Weights of a small image flow-matching model.
Data: trained on fractals drawn by 1,000 iterated function systems, in grey, 295000 training examples.
Rows from block 2, named by matrix and row number. Each number is 500 + 40 x the weight over its row's rms, rounded and kept within 0 to 999. All counts start at 0. Numbers have three digits each. After the name is the row's rms in percent of the matrix's.
# ada: adaLN modulation (shift, scale and gate of each sublayer stacked) (model.blocks.2.ada.weight, 1536x192), inputs 144-191
ada.1211 098:528452555510584430528536451516538482548481476472448538536467489523458516506459505484469580437569421518485512482477503522459501472564451473513533
ada.1212 102:538473473450485574504539524525526512497534510500515471482466573485469505528498541431432548497549550518484415483505425579576569531495452551476510
ada.1213 108:521492540513448563501509474474512446533518468499497464440477491504506445565396453425456473494455457436474516477506567516516486457525539496537470
ada.1214 103:457469524477462535500512484487494516542553529537554478531533461515523516560495535529429576504495477473434550477583472483486440532488449479514367
ada.1215 116:444463518467572431516485568451441514516445515484418527425491484475557534598518489501498498570515399529520456473436532485519526458538542540460469
ada.1216 108:537463483526514514560556502462449488533471439470531520478518545394460491495581525481480475487474447455488513500444533625553522504548548482484537
ada.1217 107:537458474473499425501520525504488461538588526446433493535531516542460581484490493501493470520461471493549583536514561503497475440551441430528538
ada.1218 106:510572463530433491467524495552454520522425461462479504436502463583507478522486535435491517541465438495592489508472514487504526572390477459462460
ada.1219 111:531493484478515579473548524470627466494562483446472467531520524515454532519529565484554459477513505495459450534533498522530593420521500461584557
ada.1220 113:532554512618459473490568552502433493540547543476488521433515500462534524533546525471549450522533471447498525480527541527493588534533528520471496
ada.1221 103:499569549473461479541469469463512442522496503464548478556475474493529484487517510444502534515506465458486549486555509518550490507506503495521542
ada.1222 113:489504486562497523465503430480462425495526440503428501519537490480459514552507489464490476461517431478472468475470555453539466450459461542454477
ada.1223 103:459559530461468526522447493520497528549493485483504517529521419471534438527411522465480468455537456518506511496447512532545525466444455525485566
ada.1224 111:465444511479499453528466524508499506457511509464560493534500522433493529515465439543493513527496443532506483527496500508478484425558490496453510
ada.1225 105:547507523546487503472532471520502492497439426498504507499521466425487533536477504577459489487396449497525533480521447503503493520516544462465527
ada.1226 117:498479452524476553527469578520475483528421452524508457504511529502494506582462488482494484586534431448468516482415425484598545500496483516449458
ada.1227 114:557540596495507520548400496511567526483491568475500548407397466514485529523473470485520460509496443504500475521445528574470456451462487503462514
ada.1228 104:536433377493516514519460501476543493531519504419531502535506525597560493518521426480502560592524564429482466500541435510537468523534526586451551
ada.1229 108:562560520498522520506434531568538411531472471491491517439492481484516496471486506480533531528485493453486517515498503542526484581497463472517498
ada.1230 095:517439529494493486515474437492514477482431485543475487489496482466522499520484536497441528488523499482530464555535537552500566491535539519515490
ada.1231 105:505557461573548508535484471465504476446495467509531436484515466524540491547464471521494536500515451502508541527597495520469485486474572543503460
ada.1232 104:485444499462544503511566521495485512564497496497486516487450423516490511472542540567457535491535515442496489508457518466485473541440488496520527
ada.1233 109:551506525502508453493467617502476488506475581530547551535500461514535468513517526494509542524506445480497509526551457539493428465479523499513509
ada.1234 099:532487474440502535514510473485462453436554461416446485484502485517493442434506461544403484458494481396516464516468525533488525510536491523538514
ada.1235 118:439566505509564481441562514451526545503587391485466474476491518503531441438573515463424484536499423438503493545500462571501452485467449576513515
ada.1236 110:503512437457520503516504497526525531468570426519447524520519523531548500535500549504489474406527514506524500498484493551471437620461456475490522
ada.1237 112:509468470422544450475530495503452483557510444496477569482503497484458471467496483506440526494562531483432443432435424487495497542591499534495536
ada.1238 107:507466564538544475407504517490491537541518495441447479454533410480505519411483471475450560532490394455442472471535548531517484469505472464553473
ada.1239 106:483429487551498454427464488467501489430466493510491559475517537537480456506532547493510480465502407493492505498468551493494571510462522523491508
ada.1240 103:470474475504558499585453446521501464470449500514494478490508463444444542518492498487570455536508426425531589449519566527536489541487543411513503
ada.1241 100:518509475579480494502513464546475459513458451487521495432559534498463486430527533444476546467487411527514492481538486455497466485546505466494478
ada.1242 101:491431494516516527463500491527541525534598492465422453489534547504482473544591471458448484526509488516456552516456504480569549511485467489523518
ada.1243 115:505581538502549483498541531521535461498518426565480442507497486433495538535554454496465477492531493505465507496490504534507561528483546460499492
ada.1244 100:519454460561509487466467557491493480529522439559450533453516530538522513541500534480418471485450460464392508460536491552494434515528465481501515
ada.1245 112:611488509459506562517569467447534435480466523438468464507497509493463564498533566498535506405535435454429483519555577563528505485487505506498489
ada.1246 111:514464453547495424493452497465469467542429516485442486449503521468453532461505519511599427506513461466507491423414502507497455540490486504446457
ada.1247 109:514437485559470511418471535550508500471492492531516536516557425458480485473518533518491480538524463471514520541410501496503489512520501497464521
ada.1248 107:486478466505478469514553483463450440527553495573497527502555566535584459481533425480514543486520509476502475483495459472486508477496463511497458
ada.1249 105:439475481491442536558556496495492514562501545421527525523561507478507519485522485528529504472518450503424504479489489476506466376464448529563511
ada.1250 117:553489543456491521478496547514476520554526488534488511569529581488457493572504406514452568525536559413492467500418545553375525477545487540528477
ada.1251 109:491497485530457477487568464429470551473476461424527456492508517514533541470470511571445528496423425503515528478479478549510481567518554409567478
ada.1252 113:542489506531522515450520549504438530510477547460565520588466442493470429528441399509447486556588559534549530534554468485460529499470560482489458
ada.1253 107:487520535498588476612519493514504470539533487442468500434440502455498477497526541502505470501505458484430550526489501466455574486472449526514511
ada.1254 108:550469532522580445523476481470526484479463442453424453481481556521530439460511555436554617503530441526532505515500427518499574449585507477525480
ada.1255 105:527548418521464515489534503479480493522550493509531476504555454478476506559503493470561475418499461538545560485494441479542466523469523527510473
ada.1256 105:562498513533566556453518522519526507484499537471493407479493577559592496455536507534511551435527484501581470529484522550449509502518500518480481
ada.1257 111:478537488587565479485440485522510498530533557561499505457513519497497472501500487528486469501585435467557516479465483499467504455408472450481544
ada.1258 084:535507488495564520457483449481585476532495536518464481468474543515559512539462566499443439420534510499398516511492478513509495513460444536463507
ada.1259 101:429487437487522491507551463476450515457524483493420519486444497478428442507526528449511528518541429504447498508490464479519511497475511486471536
ada.1260 111:539542491502517543476564429546502534495510447502548498456546446460464474535526529422497517484495458466502596525502453459451463570444528467473496
ada.1261 108:454511436534468408513534538524534415540453500509499523533494450445533463453533516477455549465577437462442470555525561479585517461504521475455507
ada.1262 113:497498499522509501535463490548475476499471551402394479452516496504496465519473478435443494511522465521555475434504504528481592457466523523562505
ada.1263 107:598475499489514497475426493441465533413540517501462542482510559510454503487534470481541541467491464516491445444513603530494452448480521501499542
ada.1264 105:463516515531528518511539479500536445537468504476448518502498491497443457521525495356476444461511446496496514510481503508563495492495457520493591
ada.1265 104:534550468544556459544496436542548418567507494451469532500551523505460439525516494507459569463534494464534397559490528500452578516505449548524524
ada.1266 103:553514525482519495490537538459536463442553547470457493501439524449483438517469549454478577542524392396605511556546497481519499572531483471538535
ada.1267 113:558549478518576478514445530486515478526573510479481456492513531486524444511494506456498513486506412460524488480452525543531491448521443464532482
ada.1268 104:516526514560519509544567583560497401468537508507500494481539464504478510514520491477447550484551497465494431446460522577476619434443557549465548
ada.1269 104:539504434538556492501542511532460515514442496533463566532491527438424506533517505452474537482496517432403528446529603468471502581486531557501517
ada.1270 113:503490449475511541446496509518508481519517468482505487531490504584454532468487527479469519638459486497417441395486430516519499449579478500560550
ada.1271 115:515592537530502561514517539440436500493415503403483520488514502477484534453496485529520509520464446507517563419399518420520534534570515418456532
ada.1272 108:426523520525563494487552570495529470483481479477487451512468530492463488492469425498495498472530467496458450500501475555528460514498485545524512
ada.1273 111:500463455531533489433430487447476431482511532494469508546478495422468488528525545481482522583480480433437456481476507500536464554499421530483553
ada.1274 109:560627504480536511552439591522496491469468466492460501470511483486441445493496516422473516549503438513500510447542455486482415485436594513544541
ada.1275 112:535554522473410507520479530497513504477523498537492537500471477569471498503514523545516433490485413577479553495482533482458458515447500541473459
ada.1276 113:423508475526497543453471425447524431489509583571494513536434473456587512411498481451485543495466473420504465476496535498547523516529545492493518
ada.1277 113:474539554496500532497470484546498479526552504527440461482542456558548511552524536494458430498521432528506499567430507508466579508478566503464440
ada.1278 110:559515498503513480447524484557486513483454495506444493434469433417504475518500508483470520458474459472515542536487521525517476481500529484451588
ada.1279 105:556505583538528513500420454521517470485541507445446539480491512491484429447507536395548518494477464508540556502519538492523530546558519518499479
ada.1280 087:497544557548521432449506432481510480523509538521432570523518476462499435459593478508440421529484481549527520549449476469538522489507511579455583
ada.1281 131:515483522504508563483513521542548437585553445444561561524507504432509428496515508477489510503517402440512517563485513540494515575530468540455577
ada.1282 091:472605544473497596524469513492479494475454465538590484572482498548499451501403486519505589530513501490504476441533414511490493471504466527572486
ada.1283 106:495512490552492538552526420505503533429486459465507585464465477475533498494464501491495598534487508540509545519491504540477494431488528468501528
ada.1284 097:446446548501551443449489446466542486547526503510524442466429554551510484475466416489489556493512481496487562525558494494512566490468490486454496
ada.1285 097:544409501455462538522481475500529492522533440558403564513429540599457547481496473487470490535460512510493459461493470486551501506464456546483452
ada.1286 098:511505482456468515460510482489494565506546493509588490561548487514460516554505498512521524506542488533511520469571578497487513542472511499478476
ada.1287 103:556540577440532529511505505477524515562557428450460565519457500503495498501518495519470552515561439436501507556449516544540439462548450548423417
ada.1288 089:544449484497521462501497506461449468501541459535459560569489497566443486585499497517453564555527507527492521519469490518498481590555493507571523
ada.1289 086:488476564486544530475494448551552497426544588492516499527518480454505519483426448505504464523521478523465492495514521448532539402478540434485502
ada.1290 097:487465506442476509505464502585526534476521474485483456512585475505515519554512524548412467421458500530543568480539524460527461472542443489567480
ada.1291 090:492483494410531583525577467532508507465557451460471551471476483532486505504493505496502564596516502498533530444473502455539537542485494446449414
ada.1292 102:497506528495499495494461540401476567528451477502484572467525546482494543471433494506479476466477515490487469514509363535411463490481582560453485
ada.1293 097:537474550521546596544520477493604474467457557421542537559449513492534442527532539490543517430434477497513508521534479563528482411517526501447488
ada.1294 089:423474552423568473426487436533533422513550463509487463426467504457547569485560529509466538433555497572496550479515518502489445549536492520478486
ada.1295 094:526486476527482563485491534438476529399449518435508460514441437501427395473545463524516384517488491474568478451411476456468542518513459486528556
ada.1296 097:486575514452469530520564505490454488539524545537544480577478493461448461457497443497514514569456505537559531510566508536477474534491464463576584
ada.1297 093:521523422484430464500526533474487464469453510475563385486500465420530491446501558522468525499486491522544484453514540511499500566498529457502444
ada.1298 093:445536535401475497555442483497522473476536487490466433525454453463469523530443564471555485539520507449442530454576521535467481478455503542488471
ada.1299 087:505485544426483449452519537514476550481459455535461506534394454519462488579475496474438406533557445507382444536518477522434485495513519510540479
ada.1300 098:473482537451499513546495553529556520446464496518473497526531469537592481535617529496441480549527505524461556498448493494456425486491494470472501
ada.1301 091:483494463451523481503464520536410459492552505546492470442490477442526496431507525484474452415553519435465492512556451474599524583487483511509496
ada.1302 099:499475511513491505553532505469500473577429548534475564600387489522426501446523478489481458491525506504506529455529494508534466475495530546509466
ada.1303 092:463600453504516513496519515495541501447489539523526375502512472502605616450535412490503500517505510526493492487575437502510495495552575542510500
ada.1304 102:466515509415473424490559482469532499552373489532497535512535514527486453513491464534498506443444513495502452458507512434491564545457506442487478
ada.1305 104:582576520488486509531481512508471543483441537540518470508551490530460526517447449555522512532601487470472540566533444542501539532525537455539550
ada.1306 094:509407477519485413463466477488526478464543569468456486547430485529466532497526446477476526475504510502524435496499513531492440565539501490492489
ada.1307 101:504535548548520438515571533507537502529483494508499509525469475662514558549489509510513517496523533561515513517468441478477523515480518467510576
ada.1308 091:548436539436536478506460509444520498504531489493446451537549481489468496498510500501523480515512502503456485449570539587459485538547492475509424
ada.1309 096:459550582473461491476478579486550516568524466502524469483441462517570476494567420465523477427471525532522487435482580498398459484431513521526553
ada.1310 087:466542526497493417497579450465492460528482538510500547482464497516469455539476415492394474510521492466507491521454526474525518483524539539520503
ada.1311 099:476419499549519556427448472577509450443483499502557512523420466528491441483472523496512527486507521447527522497509586547490466431467508407566436
ada.1312 097:462486496450534555511576543444500451475481467446416524501531552503537562449476441509522413502515510513505488518567471501533523485552478533479495
ada.1313 083:511502450518510484532404437579508451514446550472513568560504522490505436441496443498538552513520489493475463507416485467418521504532517517492547
ada.1314 097:492544543505456519524500564489481530464556517465471485467513548476517451418509503484480483494498480473464568534463552485439517447500540482454570
ada.1315 096:500433554483480543537491509567582493423558513513502482547566537505462513518528497457471536411532515456448494522465528570431526510480513498530497
ada.1316 102:468504512533505447514471531403475486414438511475499558471480541492524522505509493447512490533515488467473510470460454536518437490479481495466527
ada.1317 102:536535502482514531548532519504474513477488464463497560562425514506487524494462539495472556516523464459477505549423486471466501543515458581456461
ada.1318 101:462520476444407503510546445604487483491531498545532517597530449558564514506531523506441463526591514455453446517468460541513481480488496501570458
ada.1319 102:442510515552470501530516467473354492510497520517460470502515516461558463498502497499528466514482505505555483468464540463487596504552546448424482
ada.1320 090:526428538398492558564487480496589491512488579431482500541534459467560550479435459494435489493482493466494447567465559556558552532541503511512486
ada.1321 081:504432492445513514401546513462467451525512533475501525575508482500469491517516516478428509452547443517464543517532439429472529456499515521451485
ada.1322 088:472517450477530556475426500513495464441512413409528512490467471520485510453498513511543492482414508535479465484447566495482487518492517496376482
ada.1323 100:538490464610501516422532578519503489556438476530489459541543506443497524477559517461541498431545502440464458517487466524543502446569469470501506
ada.1324 085:455494474489438465581479465468468502453536553421477491463500570501490556478521533481481531532525517445518479532536523512505501566521501548505483
ada.1325 089:504551528486497490546576446489393450474532485510542450575443538490505529509578563547490482568540504572499488500586535396503496497528422487469501
ada.1326 096:471517487502534482565548472445462480466518472521464522533515472489524486509546536490481503507559518543553489556516562537507537582427471512476539
ada.1327 091:511479575455630596417487507570478412541474505475541477525483505510505574555449505497520482477493524546535476497491443432450532557500483521471485
ada.1328 100:433495562486514441484541500479521553479576501454466499499457482547464509521525484516503492455457494503536556526479485492472447502542506528492442
ada.1329 093:479543542421537530575515504533491509483473552483424498443494549511496561549490494507489512475497513508514554489523610541499472472539507534492503
ada.1330 091:523558489539538495553521480466589418537508472466577435543572507532518488595476501456489499460497508481473545457506503474495506397513573419446515
ada.1331 093:485476509511538487508432469483518519489485509457459492533599441498473472504495434470463513526495509533421554511474498470602518548458498551517508
ada.1332 091:497513475529570474436495491510495454538454606516461465486517531479534436536556386505514531559482478467476528503547475532608468478473492513501450
ada.1333 102:468506452454427510474475504533443532453495529532448562450519492469420554502559513534462558466557497568468506514464514512523475484491456511475525
ada.1334 097:569495475484438518589535548522562519573416548498565576529467471470479585547420493455518479545509486486472493506476592481469475570434460560504561
ada.1335 099:485496470450539523427517555509530565576493519508532491412485497456488503538495506523483591512470515474539476525556459515568558485488546531485502
ada.1336 098:465481472496473456584510537502494486538517459527499542492436500508469508525458459465430467500482503456510487554501560563504601452523552458533497
ada.1337 085:456495494490490418454490518537588522552545499497468484492505437501496450518526520506453435528523505489495518448576440474451431550553500486472525
ada.1338 087:520578443509525463454502543524548446524540499409581565512516535477559549472503532514477451474500503470493496449498512536495437451567542562555498
ada.1339 092:505620480505471447539472497550543557501537503504503533491456448487453564494530524476562472539441514461407491487455477481491539398416545541577535
ada.1340 097:464478496517519539484521468519512503499488517515603570539465396472446467476440520544507483537530529512462516513494520601487451480465482422486453
ada.1341 092:511491575562457524481451486476464499403518496455541497505555452492494538479433501480544565501546482527456451484466474436420519522428463505483502
ada.1342 100:488502546487465433544504407474538523544500470509477464466581519475418502475465534524489434524555484522533550542466520531470452449505506512465478
ada.1343 106:460472524511440519533466495576477454484385466510537490507471460597514531517441518539448498502562513436462536465533502494528497489503482517490495
ada.1344 105:526516543511434558568511471541483482513504517438483519607471469528455449464526514503461590532530503470476477516499499513479484556505483470513481
ada.1345 091:460468474557526477580548492495434547468471534429491538438487451455492460454466493491550547520550522466462478466506485485482481470459451460454512
ada.1346 086:510488506552508552474500453451520529428477529471513472489515564523501482532475455496510562514491567541510515480536541468485499489496454487472473
ada.1347 093:458551536510489513478467513483444531420448519492460517511489535507483482517458474493420521475414479516463440453462525496401474574481509464538493
ada.1348 096:458576535523426488472541460535498451533443482591447469549510496526545527542441524499481462511552511515511509490509524536450533542467465493504482
ada.1349 086:478567516513471421474462471450489481515500496537448439383500491519543484531462613483489491554480479462447454533484495449572493451528511471444503
ada.1350 096:454510507528437491504522511514551549401518477509513605418471492471504545446480458494467459477430503482486430594572541534497521475517448509506510
ada.1351 098:467492484455512482481585462530526509559515481405518544456524497452491513565547475482513505499523504519488479539539498538503476477459485451444508
ada.1352 083:495527548465520496583501563501452489483472515516475497455571531486479567446475491508551557538581512503497523447512501478498516484486517455548508
ada.1353 096:527618424553442504443448471467503503532483495543511515502460509534503487534505491460513522527419509452504426499461461504505501374476505572518473
ada.1354 097:467472524500471471504532485502506475495505537482522516481629562550533589464525504526485526436446529459529509558438445486497419532490469499470559
ada.1355 095:454489464533507532508506477567482501512478458518452511562476516506520480481503471511468458442546500480525463411575520502600576582476513433631499
ada.1356 101:593517469561460472491475450508536538521503529450503421429448499455542489424505567509514566507407521525437422492479507544424529516505454533531532
ada.1357 102:468532510505452535552524531441502516396511509518498486468519536458499512481532475533531591525478525554538495574551461681492486479487498482445496
ada.1358 104:479483485442465585559463499502507561464485493537478564464426486556500470536547525499549481535437490487542410563504594447537559536512484532512492
ada.1359 089:516512421516468519478522437428549446429483505495520590539403495439526448519493516483539502447428514562522551496492505438526488495517480516492484
ada.1360 103:534563524529469466509567591543492502489544548472520403487441515362557498500497494502524534498526513495531493461562514469513426460440514457466527
ada.1361 101:506470421428515545507420488529551478506531449546495459434500546530504517463499406469557432462509516566425401448501502488600553440542502447473411
ada.1362 097:536400474477573460443540478444577493486503510470483538526589480469476532512505497497489568508502494468578448458494454472485467487557535516520494
ada.1363 096:408568461444501532513442506490487480520427508480484444520523544517517497470538514463486441489478514487542508519534569473459480482503546516516578
ada.1364 086:524583453487530566538512419452492454536521409523526443553492496486497497525488428470477508453432499506484407504474516485560551515434505564441429
ada.1365 105:498547466470477478486528498443540509467519528522595531540536533507405464462529519510489517498568495459466488418465456534481469526528523482414487
ada.1366 095:472519503496517533522503486438506482486495549578529424534525474509553487515510488514573554491431496473521460483468517467477589486487519509550455
ada.1367 096:437480509520434574456468465520525549532551562510532505534481546535459562480562506513496463504539508479423460452521438384514529477528501461451431
ada.1368 097:450584449486529544530466564531549528559464570521561558463457478555488492530485520484483546503492507479553555572512474520539495388476510482357440
ada.1369 099:599444424462451543596502440486526500437491521430454508519515533525543500485500467538489525569489525514528508513464502529503514509507470499476544
ada.1370 096:462484495548570446420501541590485466450479523531456393513579486524467556529511519525562493524523483468447450523531490497550485472493499485441480
ada.1371 103:501445425528500524400478494456469493528548507533553453484501476459549550598572550515504494480464501444491506478578532453489467531491511469555477
ada.1372 095:564483538458490558553491476455477493518564502470407455496397541463513482536504532534516518455451518520556447510474509477453511499496475510495429
ada.1373 093:469457524503519471501463540417471499506490574517504487390573546534496469503509572476511535524528504451501565481489463541489537516487517553489511
ada.1374 070:499535446465486479511496523526484485446515450510486495558569475532458514511462519494534514577471519468422537503537521546460511526549559464520478
ada.1375 103:493555433458521515447499483449439520578494486522428458438485480516535514501401499471429539585466504514540430460474485495573552511555462491397466
ada.1376 095:458502451537522568546584487464456464494518411479467463425554544536469480567543418492488468456411531491463444484469483464533531523465513397529434
ada.1377 096:523586514471478513483414510553497501521509466516421435553473438475489531563537545476471533471523502500463515551489478498538476504568479487484524
ada.1378 099:501484517457539532483493510508520547486457466503491416500450457419522568544495492493539453582503467465501511542423526473498553508457535503508521
ada.1379 090:441553488493582571477503632492491566410482451536533518482477441518518454556514454519530512484504501497527493443510565546491545553517457457498516
ada.1380 097:495502509567492502523592553546429531522475523515489519532479541499458495454491502531545457504500493557490530584488440548540478508534531516454518
ada.1381 081:490557464576514490498466532530545515447460554505424540562453434478450566550498452513421496542452520530537507428522461442486499542539495470561483
ada.1382 098:495411468506471477539488537510498522533516519550469481467517495430506499575453462466501455564569480460526511495549510517568463509493502506437466
ada.1383 106:583506533516524505486472456478527540490556494563500503443490404512494491497454474510552479469413520497503400454550464491543419451541475505515499
ada.1384 102:488560531481467511457508498514488480486461538497528607473560524526451529494447467495408568526469485465473445581474562422506500486541525459530474
ada.1385 095:505484527487498464339534390571452535524475496463447546479489516499476531520515482485519547519550498463493533486460523509483522519543512551517527
ada.1386 092:530438526496424530396394449440515569517504460522467557428510500522517459522484534524531438487455483571464483517422495478517495485483558472489517
ada.1387 092:482510527505463472476499532464504491531542481508528499443541562570509442454469521503446484553453481514508506509471558511502486406562473459525550
ada.1388 105:505463481484451477438436553486504552448444535467483410476495500434558465479469470531495499482524443509426542505469481533464476497588558468466480
ada.1389 107:447507474478458450503486455474537558446517539547471516515494541479457532522508540533437516527446523501494564533464531528501496476516516594560509
ada.1390 094:523535524518501490494529549505455510521575482523552496488499502436462570616513539532507469524480497482548423463490491487446494448493558450503488
ada.1391 100:490508471518531474495519398521516496455467482546470420511531478455471488530553490533492521467488484510470498450480426460430513549550530534520467
ada.1392 096:439511441523455456541532565474505498549462505484480545595443533527527490533431534521504491492530502526511488495478439469554522539471528430482555
ada.1393 103:455513481496545530501548565498539539536491510523548533496421551533439443511505617522509524501450516523531513526603534493528534437494453484525608
ada.1394 101:502489446533545509486497476524522514511489576388526489523492477477521493487526525550467443504473527508516453427459460536447472489455496538522551
ada.1395 097:541434451480516487473498499516447511477546475382551532473463570502442530418459474477550520457460501530485526480505495470483488483575500541563532
ada.1396 083:527507514479514510483466467368544508517458537507481524536466508438467431466495424511513498556529475483550473486529471450427485498564493537560486
ada.1397 108:518485407504472517541490596503526468524520538465466532500498490523513538495547500517503540418523498499472472517422487465577481516539450537479487
ada.1398 091:524465522584421525472500484423472504495514482475515414513567428541541516522497518532494499575518515461526497520477545445481519458516442462519489
ada.1399 101:498569473454493404593550509507511518449555497543533493486512532536480482491459458514457465557528510540493466576547491463524536489462500470410486
ada.1400 088:523462502509482562514538479542539508438412504558454425493483493554470532509545529502504514444533490502525497589452480490568507524479484443513467
ada.1401 097:527490450488510488547426512449505511456576508422488479530464506497563594458556515512503511539495508479506528502455548500480520450400505546594513
ada.1402 086:405533528478527457548580404517503533468414484487463530433481498437539455425526472494427542559409499488595505471446502503437566413531527502462473
ada.1403 099:521452536502515483541524474480620440484486487473541510515563537488485482522453564528460562442519515502504472472583590505474484512508487486494481
ada.1404 097:455552555544523499501540432505440488459483450489446572491469517560517523485485447496497431496511494503401581508486490451484507502545512479492557
ada.1405 088:555495457521566565439466507477531514504511466509547500526495521513456520461572534516466471515514527499559442413500436540445516498563566546414528
ada.1406 096:525487434471521530523494488452475575490477461570514480485497482509438467455455412499495516466539498492448573436503504455505545484565573467553471
ada.1407 088:452487428511500510540526446463458484530510480489523559582467414504517546516526577490542518448594507545424412493566506480457502537479516518489479
ada.1408 101:595454518501491515494519448506466536535534511554540539549511496427513548494513553515582468425497546540452465455486463519443499485552475564522476
ada.1409 105:536616511537432520477520488534613517494554489532473487572531512494550530496474554537480480449528508502463528501448465566513513523529498542477466
ada.1410 094:570476584518482583479498503475495515456519537463454524483467530535499440427525457495520463499496521494449492543496516478570444588454490451503521
ada.1411 090:514475467505615531523479545494571462564499530467432467491471505561540529577558550510529538477528503456464458553536448427500531493565410467463471
ada.1412 093:441476504452541526470532438540487513553595506461464568490554447484481641543497510520486483492430540473461530526461560519500540566534467482478531
ada.1413 094:503579470495461518500537598488508491480453460532480432560621421532484454533479469522474500422493478491496472477465413532518539561490565485497452
ada.1414 093:522538496505488492480492444480581562515425449560432511469457429498536582487532500504499493499496485517440537484556527540486563490545470498498508
ada.1415 092:475543524570483586470523475601467455431501536513532428528436514500488482553480476525557518466507513513544515461480467500491449606512583454514520
ada.1416 089:510581515486484518475399530563480563534442467536538512462383438510492464474532529528516478516380474520515530538483440521596550473513486469474471
ada.1417 091:472490516471522515509488542527560508451460576524460479461499527503482525488523514499505422553490538513511504541475502503516482537488514457438493
ada.1418 085:478559529504591535461530496492549566452491475559519495502526514514499523525485546465536516485462513517485448511487520428593512436461500467367451
ada.1419 096:510503596467604437495597555473470500551509488492533481443471486511470529465480553482533463453584501500576485487473429519498496505461496493402589
ada.1420 097:489539568510552568530529527514562509532485427501467564527418567489523506467489446483456453514482489464451532494526542433590516556514480519475490
ada.1421 086:470496468397452516452421500479491543460488535498482549499516485532504539527531439512484377476470487473511548593493502484461513448530535552535455
ada.1422 097:535507451493539484517470473459492502496512462559503513438578470543549493499509490492542449555482528519512484440487466525433515560485484552593450
ada.1423 084:451458555486485457577535518569535539450502509470512510511518448508495499507474602510504447496410493453464493551545518594594576511511497460417492
ada.1424 093:475450518508508508586519496545534481536491513452514472463440469472454520496573499496439480494561492530475513439519504524516455517499478504435503
ada.1425 092:491565469527512481518460480532545500457534559464533514502483441501426469425493540514533463479505476516612494567482482511545494532507495469535546
ada.1426 102:454578431528446478493528467501553486495579447565502501499546525455493437516528450505472551491512520535539535562521513460497534554506434551550495
ada.1427 096:527494494577444571469489579536485442551497469522536486494499468560486519461500495544567570486487539472535503499578488485474490526504480440569485
ada.1428 088:425554529506455460506550444467528554500481494496439477514442494480558479532507474496491537490548501548513559427542535476492546556487549478492494
ada.1429 094:473468468421519498486466559542543472518503493473546467474439406521503530468493468484473503560469507522465495511392496508512537541515445476480513
ada.1430 105:533586472513481480468493446512487539571489505531505463538486588486455470503518481475511492549427517470521517446526521540465503536464546520586509
ada.1431 090:527442496469496480493515479455488562522572474554531554500517538506514582430465494491562455528495504482501437449542504423537448491444481463494421
ada.1432 098:496425558520486481510456521501522516489536427492504504473501467478545519518533521527596541539447502475500465498448568483543470463469539524445472
ada.1433 093:508484514393447475485532553417543500441580491401542487468465520503539444529523514475514512519467484483544495456500478435453528515563572479550499
ada.1434 104:496545516479507533480445512537542460511477468516462508475485560477484506561540466438500547525481497475486519500477513492502507560505533471487422
ada.1435 092:491501425483493502453519550469509454466475476525510566522509558444447500472489461493540527476521473468526533520459577481549445490560479494416533
ada.1436 100:452511511534479555499558495534461481454503511559416422484513394496506468447489494483493434428463495481461506476561530523479493486450503506517465
ada.1437 092:480489552552535516599445530524516443465521505508520551461486608444499486504544516524516524452550512568495582449526452441471501530456440470480527
ada.1438 081:476468486527497527501530433541556438494594397562450573494542475567512396507547480463478510491535490557515566515511527500543503529495489511562523
ada.1439 100:420473414507455479545468481572496546459474471513484500538521471471499615465472513532514524549519490534522519500498545432502553545563551513498517
ada.1440 105:521463454521469467579518538492475555433553503473490475456505502492511519464505518502479478445445489487515476517476560478607496495440533532502490
ada.1441 093:456496546452545535502450507552510555520453529492500513519482502475498480460531529507509585561453497527454535490504498434433526509571524524517484
ada.1442 101:535466575530531517455538462514533591489467539513474490490448502515538498461374492499440438447495486451499517518510499571474462505481491564484454
ada.1443 097:542496513455443474489506580531531536516537452546479487439533490491505491432623451485429471460583497534506542481543584507495496452527445453459447
ada.1444 063:521458531531496545446579480463510524492447539511448469504493552543519536482526470458526496485562544517489493511585519503478500539494458474537511
ada.1445 086:505460454540538509524521533524509424490503492537506482438528553548471457518498516499564501481501520500527444432438459506511498518521482425544470
ada.1446 083:506482508524484479527514554547514480483616464481456455549487446536514477480512434529528498581504517519456505506604501486518556399470573464504564
ada.1447 094:429476465511526559518534552532525531479492491504473459495450579476546546537488474488430422549517477455487550501394504435497456517474458491502471
ada.1448 110:526476556439509521524552519508489489513516491569571514556504384480451437538440525522469559577572490479477563533562559493502482571513484459524502
ada.1449 089:445517485446477557472424538582461490551473491500505472456497526467542496533530490498483506502450482474477522561430490426561515441514510500474477
ada.1450 098:567447430481506476454529555493454477418425446502547549435443446507587497491548531485494507528481530533496568535448449537451502478495498410496505
ada.1451 090:514462494562539445473549520513535492434441534462514500405523529431534511518483472492496496485514517524468556602577454430578509486536565512400420
ada.1452 092:474490494524504468415405527428530530512484500482455455498498464486588528525538493507488462516461527463530583494559558532513503437454513491571513
ada.1453 082:481535568460494455584549449525503440519430472567453458412519562466489522530564472510448530573539502581504428424529516496498502444464497550589575
ada.1454 100:593477476422502452525461547434449539486521535503518406551478563529535482407456507515460473551510503524504462532565464506458522433512484446473561
ada.1455 103:453493436526479498457523500496508507524453543515498540511469450466440563553554531511488470532475517454453426488505504438531530483525479461521467
ada.1456 092:483470496497533545551569485479451481521491485545526493487462471515571499496482539495576590485458500484532470571657516595475481437530547450430470
ada.1457 085:480544529473544483540549505504442434460456492511511481499507512489556566516542500521520487421591534461419527445524442525431437538446467489472538
ada.1458 094:485509530449503522439529539427472444475457508580482489593522520514540498482461512508503534505531507512589488433524487494502486458500461549500481
ada.1459 095:514462504434545467479601491488501511503440555501453469506525458444379518504512467498496510459548494498501543524488524527539493506486466508526476